config.yaml
train_examples: 195000
tokenizer: "word"
encoder_mlp_ratio: 2.67
decoder_dropout: 0.05
decoder_inner_norm: false
decoder_positions: "learned"
lr: 0.0019
beta2: 0.999
grad_clip: 0.5
final_lr_fraction: 0
Rows from block 5 of the text decoder, named by matrix and row number. Each number is 128 + 24 x the weight over its row's rms, rounded and kept within 0 to 255. All counts start at 0. Numbers have three digits each. After the name is the row's rms in percent of the matrix's.
# proj: cross-attention output (decoder.blocks.5.cross_attn.proj.weight, 128x128), inputs 0-127
proj.19 111:143099146154112144152109092138136141131127133128139103106122085120152080129116160138129151160110148141100126103083135123103127137081111105138160159131133156099149123131117115114143168128148126127104115115124180116152149105129100167159092180114083146146091169172117107109165082139154152143099113130146166150166135150127125082113116122175115154151144163149147095135168151147125108132129
proj.20 087:137098130109140110127108152105131076118143115108120157119133125125086110121133112115141114126073140151145142132148120154148132125131138172125154159132120119138146101148145120098153138146098151137144131159139102114098102097128129078119132100101148097136137151127128100183124127086092152123160118128171108136106159095123177135110157225102160104116149140116135151061131129116160159129132
proj.21 078:136164146124096146101138097167090156131140113162115090110106133140139100121157138163107144129113136061101149078109134156120167124101112108136119142111132146113110095154100137130124097126133138161112109122123175108154112142122084130117063140163133146144110119161154121101200130116090140166074134139139125154153151139101125102131130119146134116102183110128154114097145123146135139147130
proj.22 079:146119132141121169137135087131126113118138083172135108133130177095119120139117128103118138110130131135139145165157129136143135094147084094117116136150129132111088137123140143129183139125143143126088154135122137098119169167127133108116177104134121127134115123143112181122174097127150158115139097176087148202166150179125097116126137121144115130096122111118105149153149148162186158131110
proj.23 084:157114122154115147154094104066136116127137141104116113138095103123146120106106143117121101150143123151132127106135085132153097131092129142060150153087150099137136128146110106119177108201168153133143151126130132142153128126125130148127125101101161110146185151150112111170085111096088134129162140138141134155145139128160135146124105152106130171113121093119165098160144105129147135169116
proj.24 157:094115150142106139150088082120164110138110114112115092092131108091122097104132146159122142153107150146087115106103123155109142149079115113158148174114141134103137087128161161163146147126131108150098147126134152117123147135096095159123104152130088139169097160150143151100175122124114158146103114165156171150161132140076107098119129119150121144154144160103131108134170143156146116117102
proj.25 076:162119131100180136124107162086126119122157190091109121117150126122146124106157106166107141121148144114114089132193141163121154145155105137065127125097122135115188141116080143120139127127109143147128164101125144112165080120196139128100122128110159137129142124121133109159126136138079130104092142153134125131127109124130185178139126126137131124158134129126125153119150149102118137119102
proj.26 114:112149140141095164132095064142159111126097080137172122130131124107091078108145128160134154143099139114121136115098160135123147114093153129152142145126124127112119109147129163157120121129118114133086102135134159108123174112127122161155103119134076138172103159125135133090139091129094142191104164135138143116178150135120066119103099134170123150141127129119117093131172132149137114126130
proj.27 102:115136154158116126134123114112161103189106096123127091117123079049139109138155112155134165202123153155084156138125148142105127113114097106153132109131143150078116121132138170160142113135117111156082143126162142099132148108133120143145106129128113162140101163180138155114152111120117134129106162144136164133145145153107112086125119101129136128140155160115124146144140168128127089114138
proj.28 104:126117139159093150139099090145142113163116116125126079111119103102110099101115145172127151151124136116109145111139162128091136118094087108149122125129150145136131124166160138137139109125143114130120121076167172121120139135095122148156120122144091118156086166147142176112130153112146146139089168113157171129153149151118109100127125152145134169138168146077105097129188142177128112153148
proj.29 070:120146145116090111075100129090125134088083138139145081153106158110136144140121101117153170095127120114141120134136086141136114094125099145149133106155121098120071095152075112156087098150120116154101159111138150193130142129115103170098168060143120139120150136144133177123135133131114150109119095139152146158129114113135136146146122109135114120133150146114144166113149113129118142091116
proj.30 127:135165118108166097129169142166094140096151135141106155156111177145134145145118159094154122104149114134168134166156128127113107121154179133109118115158132113154155147138113115095131105117124145121148117109114078133095092168154148079113145120149162132093152076105106132173120144170159093095154129138139112129118092103156148147144169102105128105112133103158102142129098138125135142118154
proj.31 069:119122086100095142078127190131138151145104127134115117155126134129133103099122187162144074100120111115148137106159111122123136109127117113160127106058125130113149083161162111152121147142152113121115114104161097141129157107128125104137114151116124112145120120150118134129104106152119129162158084123132091114144142150113128144129112101122150102085113123095129181138142127200096083151122
proj.32 076:140119122103140120092155140176130099132135127099121122112143124141168103110116110121156135115137151142149111100157140093104119089095143136158148149106094103126179094114140127170139135112124073134192137127110127091140108125099079150106145124146100090144054115157152132114168125133129145089126130141082136131123097130115132127130149115102067137084115110138149120142103127075117137130131
proj.33 083:133151165122138142179112103127126108106167121107097154121084100158144158116130122131110121093142111097099139120137102123129183108126157118119107155125155137121200150150111119143135167103108170075115155153096120145100096116132105136095125109138111069146096146113095120171142119179101118150128107150130108141109098136118123115131114132114096137135136100158178110108126127083166143135115
proj.34 097:184129096076130119125153157142115155126175151113105158155108131167134160123130102113156124112157117147139115151130115108147088106144118166099100110151113121162129124087107106123099106157123132135150108139105081143119132164127164119155128114137162127084137124132101095177100163119138115088119133104096105122117135128146176136162149098085129098105114092117133126152097117110119170159171
proj.35 080:126104129115114138138117137146143130143127101160128115137148108088162109105166102112135135144094129158115101116128199154136084144137125097112121119109116111104101137122107118096132089119102047128108107118176156109106123137109117147135161123140117132148101087110144137117136143174125167162113111112129167120166125114124115145100090110113127178099136115123141132181163127164111195120143
proj.36 101:134117170147140149174106126118171123089142127106158099151127081119131091107126125127127129147096177098121092168121126197168123114127111119165169155140122101153108132166146148193142153114119107168191112124132138110124158138133158135121118159147133115141120134124133118095140113140105142145113152120172130103124137136103132125084120114137123121129125127120151156097192115149133095145092
proj.37 109:105163154173098137129099115133154106118092124146155104130113116083112118087134146146120133148082155132080114115073121143097129128134108156161117151065121127102121110112153155134137121133132136152104144083160156110144134130138112139126131139158101102172116134180144144091128096138129140154093148172160171169114168138138100139095118146156115150140157148145166104131159130165120118131124
proj.38 080:129085161131143140153096140051158125170145135141100137140118102116146072120106104122104111137119140136102094122148137146130128149105100106131139099082130118155145123109107158120102106086144125158122118171141134107131150102144155113140152157092090133132130153136158115105131111129127125103123188133107168143139141145110118116130130117107078151110201143086137081139131127128172139111096
proj.39 081:137128124129093127153135137128176129124134119187116112116148100123167119138117110141147107137130142080129178140131148176072143096115131105129151161114146184149127131143146146143148148077071082124153165116127134124124145115109093148137132116108085161130074157172131164127173133125136104164077106113148127108145148161120135114166117150115097129112153139144086113113132118131136135142136
proj.40 078:145124115144120131172076107105146090141140127165130121117133144085125138117143127088094137131120143128133142127151148178151161110161136175099127167171123156108134087081153123099157147123122088155175124136109153110154144079108155137112140118086121121155121119144152132133151125133120122130143149157090120137093103139097122092099128121131143121125148097141138090079133154127194141107086
proj.41 084:149156105116171108132145169104138155144135160131125143168093122140146119149122132116171107112182079156109122140081107096111147151129111149126153124099102081180100152108110141123107118096112154111156131135108127126171088177130142138119122117092139126113105098096058128148113100116087123100136124135110108132141121104125109147101133131097120128150150123155149136115115129096107144105192
proj.42 072:128176121126147087159113090145124097125129092119142140102133122155101124139111152155127138122116163116092104137159150130079120115102109116127125155124132111146158159129178135185141134108132131133104151113145130083133164108113160074139137148149122134121118091148162133163164143167054145168135095071149101126140111104130132136083129079132136124093126136115132136105130109111141164146119
proj.43 085:115124105131086148139153112123107093098128135075138117133127092114124144173140169151112119126110138134123087170117139087169154077110131095094115166127153126084156128139131139148143161164177108144191125136116142119147141103134109108074075162130157146146140135135139133118136089147099135131117134154158135131168148133087122116136113126138095116148157145117075100128117100150133120152113
proj.44 105:107114167181102166132124116129137141161113114121155116112139104120151100077165143140131113168148158109114112110122136135119137147110116120154115200109155114113140091122158133112148137092143109175128117136145155082169142098117085133160100160150091139135094162145142129105141102163094156125109144147157146135143127124098106081112113126140115124142162159151156149101147120162129082114098
proj.45 147:137170114099151116119158182147095165116149148125110170145119170173126145162076136131118125093175098100136131139147148106143106148158151155091106112158130125143094155100096102096101118134115144098135119129118110157116105127144155094104159110122180134080156107088106104155108139120147116117153123111117100116089090134142148144157152104094145099101097107127120131142113109111142137121152
proj.46 075:146147099116140121107107103172127103116156101147123105123144082123154161134101122151099082080111126172142157158108158139088145171138112153127133174132135113113116083126114114111150158124173129123105105145122125148132115169125140137110147144134146113090159134134140128090082167111157081110106123153122126188146120132114122138134136127130069123176145172135100130147146142145158170118124
proj.47 140:146152095117132113129154143127100152120156164120099155158133133159152152162080119097118118074152075118147127134172116107157118125164148156094105118182134126165104137113134119118114105130096132106119150120092092141105110173124153095101159092136138095105165100108101119147113137138176106122170115094132103113109112104139153139146135131072122109112078104141125138134132099099108133135134
proj.48 097:136113067134151103105151131132094100127157144150110144111114161170156130110090164151090091115110110117136104140175101146122117131176176171114128115141115136143116161086140107152131075131129163122140129142117124161090115153126164113128172074122147121082122109114099137159149152131176102100169114135106131112148124150144148141157112126138106106128117127113111130100110104094120164132150
proj.49 088:136102136121118108138145140145107154135141180137102170114108187145133149153129134123144092116120113170147111136146105088151127123149139133107138086117156125066150089118093081143128090123154138099165097160119080124113101100142120093139142112139132101130105114100166112173089129130137119100140121110098115118113116102100134123142114106143111085104097115161123143165094120094102120182125
proj.50 086:148137146100178096097127137090099127121131113124080148141134136151167139116084128122173133132136137115127102132162074130159145146096127155119127040123106156150131147134111096127132151101120128130120125110144094144124097178121172123100169094155151085098134143118100136124129140113085128135086110113104133098116080122155127148151159137158130089151114144151137134121109148158138145119157
proj.51 170:159140097104146118133185138110114144092157163146106156145132152152138149174080116111135128095155094121172154147149139127137119133156155157100102098152101129164119166111104101108110130133122153095125126117108102131104120156145160105138148082127158117095156091108112104168108131115144102124150126095100097121118136128168148160169132112099144092119103104157120169148115092090118149132152
proj.52 087:160101115142148092134126135131131109134121134104111110132154169149139132128082109126151128115151056110154103176150118145113103135144127166112144090160121160154091122114121161121120112177079102087140117117130125175119096166136141109121127119136178110136164137116130100127116152140164107144200136113075119113095117155151136122128166134096122097111116133110129154116143127151153157121163
proj.53 071:169136143144141083133151171092134150104159111116163133099116137146147097130111134129115132116132145157093118150143134101122165118148164122110144162128169124130163136091122102143151104168101141142130125115145171172124133163141076116145145113112164111082077147145142105144135124108125100120083105166119140158120167152111065136110126146127133115111128082123149087137133177115122142168144
proj.54 081:141110153164125142164108156104132095114122129165128082113139143118143124111124166134118172143147109134130144106119150130103132109070081124168127155075132116087150105133145146166155131134083080137139143094155133134151135125114090146146121148126106141108164186139124136135105133159169113140146127156150136149173128069102113137084133102157120144127123134088115086160142154134122104154124
proj.55 078:159143130135149070148138143103127105139120139109121095119101091127114155099152174125125144170129151140095096135133104109167132056148165126102132090133116131154151164129141138169106151125117162107117105114150204148116102114117140109151145130116127148082152111130112110102134102099171125104102164106100146148132114125128103153097114177143165139112100131133106115103163125124122139156103
proj.56 081:104117117123104144165109108129130088140119115114138109128125111140109121113113179148114103126125112137136120128131169141120183151088080122130131154097139110151153087109125120141164136109143117136124121143113136130151176107086136146156105178112128118196088135158187151131170134155095141124068156178159149150125146134112108099136165140141127118129125145127130095126145155120148121074094
proj.57 090:128135104111134125116149132128102140106157165127142116140093155124152153137071145105145120118138107143142144120128146110107148136130138118128116122119112080152126142104149137140138105121128139090092125091122102170147114190123140129102149070161163152087135154053104124136090168137155122114180116096126139167135141135125108107119126067131122112112106148118110143175080112116150137115171
proj.58 111:108141084110149115133148156093107134135146176123100144169113143153137149155098125089120122090153100126125146152156112102191115139158152165113095077169091097144123136076113083099113154135153132115122096116138090145129100138149146105128126100110170108106130108098081132132135135127174111096142096098099094109089106128154143143142126134117132123100090121107130141134109117135112143148122
proj.59 079:163131154124164135162144093098129100136170109117117143120151105167143151089110120132141114127141121110121130187122087106119180136112128157142164105134135148145090103103114084140135130113128156120134159112094167077134129094094148110163132177115128165103078110163159148124188131160109126168115146125106136125114123102136132141131123152159153086154106128129099171114127146126122142125155
proj.60 095:121141157137117138105079089124139118145121104155176117137147134142114112084158106167107162172110150095109142126101148143069136167099123117137142133139121137094128112143120134151142121142118117144108194118175165139130138156081127167120131117142105151157098156166146129135152141128147129141101120134119130159171151149108104125096114134166128150181134185108106163125165156109150143126128
proj.61 077:193130112125159105113119185134126110094091123148118115163102172176127115145124103108126154125105166134146127166142107129120121087130147102153110153116135128065115112198164149129088139124128158152110171070135136119124107118109138122128146123161131139093109113148132138133137159124102101138089131130124118106122101147110110164161122134130092101132125104108153078142114115131177121144115
proj.62 190:134104151153102149125117082091153116161122109111158092103150098103117091091164133151145141151110156114092135113117137126106144155095102112137147167106141139098166102134159149143147144117148106162100133125131163111156138104116099154131103141143087114152084164164151135108154081130099159160101163157142143134153147127085102110101121148160127155129164156125118134103167147146148099131099
proj.63 155:125125102120158103132138146135094138105153134134098141143105144139152143160088136104123115110138102121140121145143133106155124121150152170107107083154107125166120161119099082088105115137110136105136111111136092170111102158144167093077154126130172142113160083073122119148100140122146120097141141098082116106095095150174152130153160116087135080127106109121138139161107109092132150133135
proj.64 109:101128143167124144106124127083141122157141133111138111121119102120113089110138140117151137128107157130122115130111131130114135131045127091159145157125153117097140086120168139167132131135126089139124151132119126077156139091118106153176093164121100146175094166141140175124136089142109145150100144151164149130173133165136107109099101127134112116138162161115086115146181131141131111119095
proj.65 076:145130115135157126128121079111167140158123163118145112113128135126106129127090120119113149142137163127085119116117124131127113112137137139141137097077102103101133122128142113139101094111129146124143168107133151173139194069158124133083123117102132178087135177131124116156103108085129087133136133093158105076122154097139162132117179090132100161156131133135144112126117101149174112113128
proj.66 151:134134105092151116125156136150094169084122144139117153155124169168140165173119118113127125094146071122158156146145141103155131114154152133122111077161132126159093144126099121138134131124108125094143124112132088141109102157151172098103152108134175139110170118079097102150096135124156083121141130103107084099105128114154149142138146125087163107099125110127127136128097120113145132129174
proj.67 077:128102133139157139078152105130171137146099101115130116141127087118120119147101121094142156118113135129100088078133134139073144103130087108124149130090119102081088120151153114133149138094139118134133132103098142135121155117116127129119115185147111132168104147163162148137179115128149124129119090137089154116124081103136137156141116117100144130137184122126133157082166151142139132099072
proj.68 080:160125147119135102080154141111135135130128114143133123115124138138137145152126125113152167111082080169146163153123120108101091076128147151183095111150155137123097116115092125136083147169131116107140135134149110148139115130130117116143102126131163110140180117154140146114149152089144114117131115115147086130231156129125128153130125131126124090093126130149078149133166103147127096125130
proj.69 096:107113130150123160108107092132141165109088122126146107126115101115069080130101117162121160110068113129109144140121124150120109169123133089126135148114137120130115131140131169167165113126131143129085193108150145128138180159093119171132118122151073137144103167128169154119098147145097148157109151110144126142137158146120121113132105156146110164116159149118148099098131138155130085118114
proj.70 136:118152116091171101112134140131109164095136148135081151130134149167124150151096109098145119079166109099151135133147158108149111130129169149103090099156094116155102155113111107102113131118138135102145131143097087135092125133136132105116132096114146139102129090112112093151107177119158083103139127096076106118093107117149161152136139154096159119072102117116118157107118110095116110127137
proj.71 101:109102148119068139104128116136137121157138101121136092134130093102097081101154118161131099179137139120109091125119109170133147101121108089158144175120129136121123124138152144155140154114182084148139141147107164117182122121095099137158101165151135091164072135155146152125154122141111149128110122136167144109154125169096149122112133105135113170121136148133134135099127155140134120112080
proj.72 087:113094144173088145104167143132153121124099098090149120132121079099154133095141111170127126128116117153133099099168121144100109117101134131120138106145104133113134112161142131129111133109113145159083137098151137113112132147098168101137127142162107159096141091145121127127149165142144137115129107145113128127127154109130151133145141116133113200162108205079087079164156160129131115128143
proj.73 076:112130125111105128164110158125164130081083140152139140151141157146108131157127113119115119154144127113156164135159121117093134117149151067130144125136129126143100115148092119116136106126138120148121129139124069152132100160125144107159141148177162134131163103105135092116110103142088114130192115145054099159100154141138135114120110145124115127141127098135153159107079144082180146107144
proj.74 084:077096142113145190118124099147151132166159133127141148142151163133127127156109115110112166137124178176095151135111175107133112135140122102123107086074127144113128100148135119085133064130110142140107139127122144143149118163135089161125088135105177120145149138130120122107112107111128187141101160108107132093137158110136140151143158146166103125132150155168126112106122106128098126139149
proj.75 083:170150186088170141072151146181125152102135127136115130122107114097112142129126115107121133128141160112135112112142111136125109110139132107163122155148092154145120118148162125123132123137146143137171174095149104123065083123107139132145095142096161135148111139134113131115130116138111127138143108098158157088139122182149113109144144080153109145141119099091131129168092173104110088120093
proj.76 085:122151113100118147148133162152137171131168164103125155126152149133123098161106130107133113134144136158127160110125144151145119137116155155112097099153114145149140110088140090119163120139125124132184109117137128143136067120124140138122145181124146109136128092157134159085165127152110112081137155149151139142091156100097139117148099181079088168133129180138117114089144129123105132100154
proj.77 074:138140123122105159115164107143143170168099155123140136099120139125134138119125101116153121143126102143149133100107109167186101104149148145104097114120081113109125090149124116113128126104132106156110160075106200132140132120129104098179137145144105149137129103106156163099143122108093135141126102077156113067167145101123136141093151133103127144105153156128136187125123126122145131147155
proj.78 072:100145126106107214140143139082126118122164124132165097130113143121125119090123132114156115165096112117147091114128101125146093117101135158119107144116133105146127138084141145145141104131121120145110147163163098121164180153100151153104153091174144145130139114152174159124128151101146124133104121090093110143136131154132134151145122144169114121151121143129087126132126105145203170113132
proj.79 076:088127100133174121069137154118086108134148148095124144158109103117168140112146099130139159125136125110135063151128119156128150114141140152108171122119102135131134134142112120083144138117140180148123123152120161119128124123143098131137154148128138128113089116117156113108096170088173123124126158126085112114149107142174095129151084150092149124144069121132088103087132143165151143109132
proj.80 090:126069150162107146147064101126111138123148104110160101094151130132097127121148134173130127160092145115105114136116098137118148149129085122108160146130158146129133143112166145136130119154128136170110127114140133107161159099105078161134082133143121107156095158158133137119167123152093156148142141129149188142127141134094086112116123162166130131118162169134134098130152133125150097162091
proj.81 136:162132110089187126132159155143117135101137158142101161172121148156108119161108112112129117100173116151165142127157142100125093130147147137096114122159118121155118149100113101131117124135096149096135128156116106167108113165133158096094172086113163122095149089119086108145088141132156106121146119124099102127107112128153152171159141149097154112139094108139141126153086123098123107122170
proj.82 171:106101147160107164139104091114152108146113094134158096126139108091107082104149150160144135161084152118101120112107115138111136117110087103160155173087143129084149098146157141143138123122165112150102148119150158098125158118124118153160114145126086148161089143168133158111158099125106149152104137157146151142154139132101073088117111114177127144149149135102117120128162142148131125117105
proj.83 089:135081165115118136182092101088139098115125093149149106135132092145134084123164165132141162120074148142093113088125142135126154141103135152116174141129149115095168107135118155124161123117111103165102133160138133134157152115121130095127112121115119164130112132076095129142178151133121125180110151136163141144125165134123161107114161105143122145158153168104128128108185126135130130127110
proj.84 111:097131153165121139130076096113152072126120083130160077106131075099135107082167125158147150137116131132112099097140141203125135120129110121119141134138126121105153108142142148147146111132138112144085122143151163118140147108098099135158123113147072147136090139133162133130146103135118156165105156126153145161143142123100093122108104148161151160123161156100118123134143144146117131137077
proj.85 070:120155124096094123120114075141075166122125137132080131142119135105120142135123130155097157146176143110100142145102136116144096175146125121114143115109135139150062123134114118154132104120093109125089136120143098144189123113151127131120140147105114136155111166118155152143127122169115179112094152117122188128131154134144086077157132110143127127104147126086124103110152121159101114157168
proj.86 104:117138107099203110120161143128100143119154140127104149163108121174145136151109137105140098080183130127155137114150121094142120120136168154105130129182116138136128143098117115110101126127128144099124131119138088169118130129135110094102163136119158150116175076120090126153076148142145100114153137123079122131097118098148169135153115161115130109128105148116142153146095088146121170130145
proj.87 082:151156124147105154140141138127170110096126112123129122137079131090121115127098160150138104120087156105092123126134185143091118106142153122150087107150143136096135098137113120146134123166145098133122124124137168121144121144075114120152084153150078127132127088134156144123149113137098137134111085120153142110166157131082121104128128109104119152090152106100133135188128196150098104157131
proj.88 075:076124150141153168131128122146180149133110175150104105115096120170135123144109116106139098129138133143129176090125135096085161109134136141145160153126088137136136144124123135139100123137122095154103138073120131127147097102155166150122072053121141131129146099131133119130120106129131128104151137139124125089119116114121115135056113181066154096134107136124115130113129093126128109129135
proj.89 090:108129102098132113094205151143132129129096119121101160108099182163128155196129135090091105137104151141125136151135153091129110167149160134144129128146145135134148140113111081130103105143128124123131103100119075133155097146138103140087121116107128138109185126131093136155133120137134117094126113132144129106113172085164138121124149100105148113117114148092137069119127118099142126094116
proj.90 129:096100154176096155149107115144148098115102094127152115123167111108098100104148129153144156153113158122113104102113126159105149134120088109153168157110158109103151102163151153136142124112149105171094157108134167094138151124104112117169123149146111133160105177140149131125150094119105161135085147131163155146158143147079102085106103149152128155133141158130132108121163125162135131112109
proj.91 085:139134134116129122111157116163122096139126144139109128118116125197139122148124152098118100139127164131146136115102147162146150140167121161085105131128168112149118143129082127105146115102139100132118142115146140172130069127137168156101119083170115104133137127187139116129137141183110119140157116087122119118080147166151152113137128145106107182119117131116106183123098124129128188128155
proj.92 092:090115147180128159120113124096136152147108111153144100118126129087090116123166112146149125141110133141148138121096168135151128109110132107129143132123082141076123100144121111133122134168087112142108193103169113125123157144099114163075108114142099165163132133138166115125174146123106144110097142154112132108153129121105073111136142148141145123103120147073106145098167160163131105118119
proj.93 071:114120135152130099118166114134089145180143151133110161126164105085130091116099123122087130136171121166147076170163117156153077139136146104101121133112140147147139123135135127119137186107102121120134129177135136117145157126116114130123117114093119116111114142097111076133115126121138152150148147105109150123128139094121159161127122184142156117147149138128125168100100104137115047128162
proj.94 090:127134125091149110149157163151115145142108138129111166100125119134149158141141135118182123127137078110150144122164114131099087153148175149115120120140093137151096125120103111135109106142106129114138140158154093160120071109179122081136144115119140099131148123100084119130087130137142138156166117116077087111099095114121165157141119116096150106115086080131122152128114094088111135145155
proj.95 080:119162080084130117101101072118122106081106133134156108096155095097116099112093115126137150134135133095134174148143165140102158135108094099140121143167122146148119172138140131138112111113116145136110157117183081102117150139155130124157147120150135135135116123108141169104146095143148129072121108124163077142110132117131157104152138084106116150101112159082115126162131111110131144098126
proj.96 074:139117122140143111144126135162135109181129123095159106123137115153172108142114111115128165155119104186135129096143103153154149145131158144078132098108161115118160160106128138118103168121113164141161119110109130104091125099153111126128129148093116118131112127127109080099064108106119154127125159143118109186138096130154123108128180150067144154161128118114123123128091168126142103104155
proj.97 093:101092135156110163118100127102170120139108126129129131125149073126166128097182152142131101159083160133080121159095151143141169148100105125153131121130141151087138118123116120152113163139155106109167131113148133158145183114119121159135132109159103138147133139180137138164144103086112163145104122171157115134146128159063110116153123132156145121148155126162129089149143119150127121131133
proj.98 120:150146105119161123120154159166115143133124144115097144131157184160139149153092136103153103100139091100146150138129124114140119121150134153106127124140137138155115158129091106115113148128108159136156076150102111136118068113151151128102140113107135108118151105106111104135095149100151097117154124099093106117105108129187174148151154108100123109098086102152167135097076085092122138117134
proj.99 087:118117139166118151172116116141142116100097090146143091135157072112096117112181130154097116169109146118096138151137154130138114148094116111159125149146154130148132069132136120095131110144095096164104148115119152118103148161135149140140119145144131161137140123189116116108134072135129138148120113155132155078154134166079090125123113110145114168105149125141178119149166150145123138132115
proj.100 075:089106171100116126171089116117141136113107159147143132118146112144161130148143103173119120127124126119167157113076093105157127078100111151100106115105121110174122112127084108122097106134101111116152165111149097108102136140163117132148130144157136111152111125126153149116168129185160130100154155105105189152151130091114139123185168145117117134150133116113113123175132139132117113144105
proj.101 106:095122166168133165131125107110168097149122097118167121125118099105117118118166146178125135130120131118132142104087092160125144140103105076132122152118116143101131075185150141168147111104143083157107146112107166112140177123134110122136106157119113118156095145181116126107164111139123138131124131173113139144139136107122127117092162114146091157139167145097145121130179125150130109128094
proj.102 086:130097096147098181059107119125136147133133095136122109102111106104134129070137110167141128128134152134082146141114085128116126159100118115161194155094141103150158103143163129119138153113115102145128160089128096120123153145111123133123155126118092108097137124122100096123159164151137154169101134117135153130183124089115122155147154102176101145156154137115115157125156145131125120136115
proj.103 082:173134108119145141123133125129138110100138127126119099137106137156126155195141112161107122123121113170128125176132110096151132113136134103146117095150128126141166194093084108127111158145160159118121146128100106139120110125143145117109119114136151115055132104141133140137125153083153098099189111120161098136090112089118131128119135139115149118140149133115170111151139105095127192173141
proj.104 109:160122128097160115094140151115089163121146159109098126116132141146120132132116135088118133121137113109149150138153146115135130166156154161095132085138142134162117123146071088099129155119105130128121106132140104157137112143146142115106146109119167137075182111098091104143125140102149092099163141148100092094118086121146146141151162116072102137104125101100142153094116079099129152093143
proj.105 188:170146092095166102113165158152092148107160174126095165155129168163136147154074110117126103084152125135145125135159127109128111107156156162107108102141115147155113157117110117105101119121110140103149100120106088158110114135144157111107150119114149116103157095097119097153112141126161095083137112124110110121097109104171126160140158137101137108117103100136142134164087110090119148126143
proj.106 091:079094164163095150142099099136122123154087109100138114127093101115092124102128149135093173163089142170128139123094114133123106117116119121173144165146141140133108158129145142142120122131161169162052120140144140101113157090126123136147140127131125098125112117116134140107107150174120157163083163196119159133133148121136117102164127110165123145130107120106120135114145135151121106113099
proj.107 080:124089142115126074147167136134092184111132114143114113079141126163153169141137152105108111108115127129146105133113126125184163182131129175143150145127156143141117107108154127125119122117090130111152103162163147132121107128148141154134123146086125096125129127130156121115168133146154099137140133128169136109175135110109120165171147145119109125128154128061161146074116135079139135102138
proj.108 128:087143139178074154149097129112167110134094101122162125104111110096139128105168141176132133151109159125127097111085140150120115097109088106152146162115118115111145115140132142156120111125142133168103114110145135092159128090113111142166107131139117156150110158137146139094159107124102152151092136167158170147140138143071114107116115105154103162132170168114113104151148157147128105114116
proj.109 116:088095152162113158119115110145114110180094080141138112111107101115122123117149117160124155155099151130122119107084120148121149152123136104161153159111139116151138134155174181173140111096137116145084145132144123107155160085118102137118114155104075138155097142134129126106149114101118135153097107141162146148136172139083084095107119102138096128136136136145106144089156144172126114139116
proj.110 083:145120122126111140149109135105112102128159119114080089160157104118171138130083085176148105111107149162100115159112146093127113171114109144133161157128120127091118143148126111128161096117160152149133163153143154108113163156148096124132074121137096124064146113141139143113137167117146124147122104090142158106155142138146120124111178142147134128138151150149150140163089133075116133100148
proj.111 087:111146129121106123140121130147121096151106139101148118088109139109143139112144130117102108143134133101112133135083161120126113077102116134189156152119108130103120121137097150127150073137142101151134172142132122115152139077110108177155105154090126126116055122138122123146134139135138147152110096172098186109136137133136163066082132112131117132130143177137108111165110148140095097118130
proj.112 129:125132140154097119146138105136143127139121116112163093097122104114118103078126148150127158160109157121084141124099128136123152148106084117145123177103185141108148099140142137162123165116137094139137153131125149115153137128134075150140101160123122115153091143138160183092181098139105164159105143135126161133167133152101091103109146126149100116140167181088124124114148159133138124103133
proj.113 087:097133141114165097141097129116176138110081139134176133128109179134119136116160120136136140151160149138137145137133118096120106095154142084169112120118128117152138156142155117129079114157137140111070159083175113101113139161125143094114124104144155182111144099154147167113159151154131135104159113095133166121172126128136118106158130081126105147088122141135125145166129100125105149138120
proj.114 092:150155067115179156079161155142101137084146124149112099149106137130086166113138132113129145087109096104144100127115126114097122136145178157107123098163126100107112121095175127139158105126153163098126125145138093149108119126099146105108188099146161150095127122102101115155126138130140075121126156143154126127119125120158164127118134173116163164149115128127160128139110157125140125115129
proj.115 128:135146099112166111108160139139111182134139138107097151152132166149118138123100095113140115096134083145166121143148085082124107114150153159107089122141108125155112148108138092118136151146134130119135134127111095143121106156146132099111171117119171111095147133095082078150101129115168121123167116124116120123101089111143148136101114166090163120108091081171153110146098105098106131144140
proj.116 105:129135124151098186120116104143171120134114125127164106100116104106075102104136134136121114156118160130079125105125110153142110106080125127159139164080104105102176146134157138110150144132139094163122133142108174126113152126139104159156078159151092142154115143145130138094156097145129146157136125128126138132149141107092082113107098168170124146160149139128080119095169141140132130141116
proj.117 083:131099121128145160074123121168125139164172104129108170133116154149161154107128108109144131119140128108127171141114137120095064070116150114137134138116136145175135108124097136157121101139128154089139157118189146133110120138135147195115126120129131156181145151116083140143097145128148149125087081102102118072138136129117117122141110111130129118140151124155141119156134114128152096151158
proj.118 089:174174116089170113119098166144118154099162134142096153125131139185117117168105088095113139121163118092139124147130110102126115134121147136095112130165112164125122121131132116140134099122128173103162093143104104157130110166144125111118119115122155150068155147114121090177103160098122100118135125088100085092128096125164172151137145110136124105110102097111137154119104121132147137132122
proj.119 107:116167119111148096118136138133109100098141142114124125151102133141103148177120148105128111121123126112162150109135151100127132176184151142087149101136131132140120110133080101104130113129105128098143136099106157148123077150146170121121167127154158131102147104111110122123148142180112125102166133085119086115138104159158183155168166119084094099112087099139131140114104131144131152113162
proj.120 094:115115136172085169148081125114162108134103096136139090088106121097126115068125123152131156138089139123127129084139134131129152132116084101137164147091118127133147115109128159134131105123102134152102153116150148123134147100145096129154124141142099148104096132166154172120169109157137131144133131153151148146146154142125122163138143159148131167145190159141116162090126139160171110148084
proj.121 090:091152148148193138107131102105133140090114143117159140112101099071150104120153161134130125156149155116118115121067169136144132148122110095150133145106119098073143066120169161133136144114147107138164152123127134106124135096129097136101104161148057122153139126127160149100147091132112148097121139132156118122160143143097127104097118130172159151118143134136119111111132155132103120144121
proj.122 070:150110125139129124129115137176136148133154115151102128114144151133134136108136077156093136134156144122122129149147102130129089106132105141132198176102141150123137128101166120126144143129101166110150104110098121084142142096128138119158117124094138109141118116155191132116155123100094139151135135090140084095102137099106063146075146172117176150128124173140102125127152100132107111135155
proj.123 073:120163139133120159125142137145120160087076078118113112083139129103115103161094152108143135112096147087121125139119137119154115138168159116137111131095165138136107159153119116159092108101104143147124137112085113158114125150125103094171149114139143165124130131099107098110104149171116131104146129152140106155128111148115138140113163179090098148109129118145136123120150113125178195120182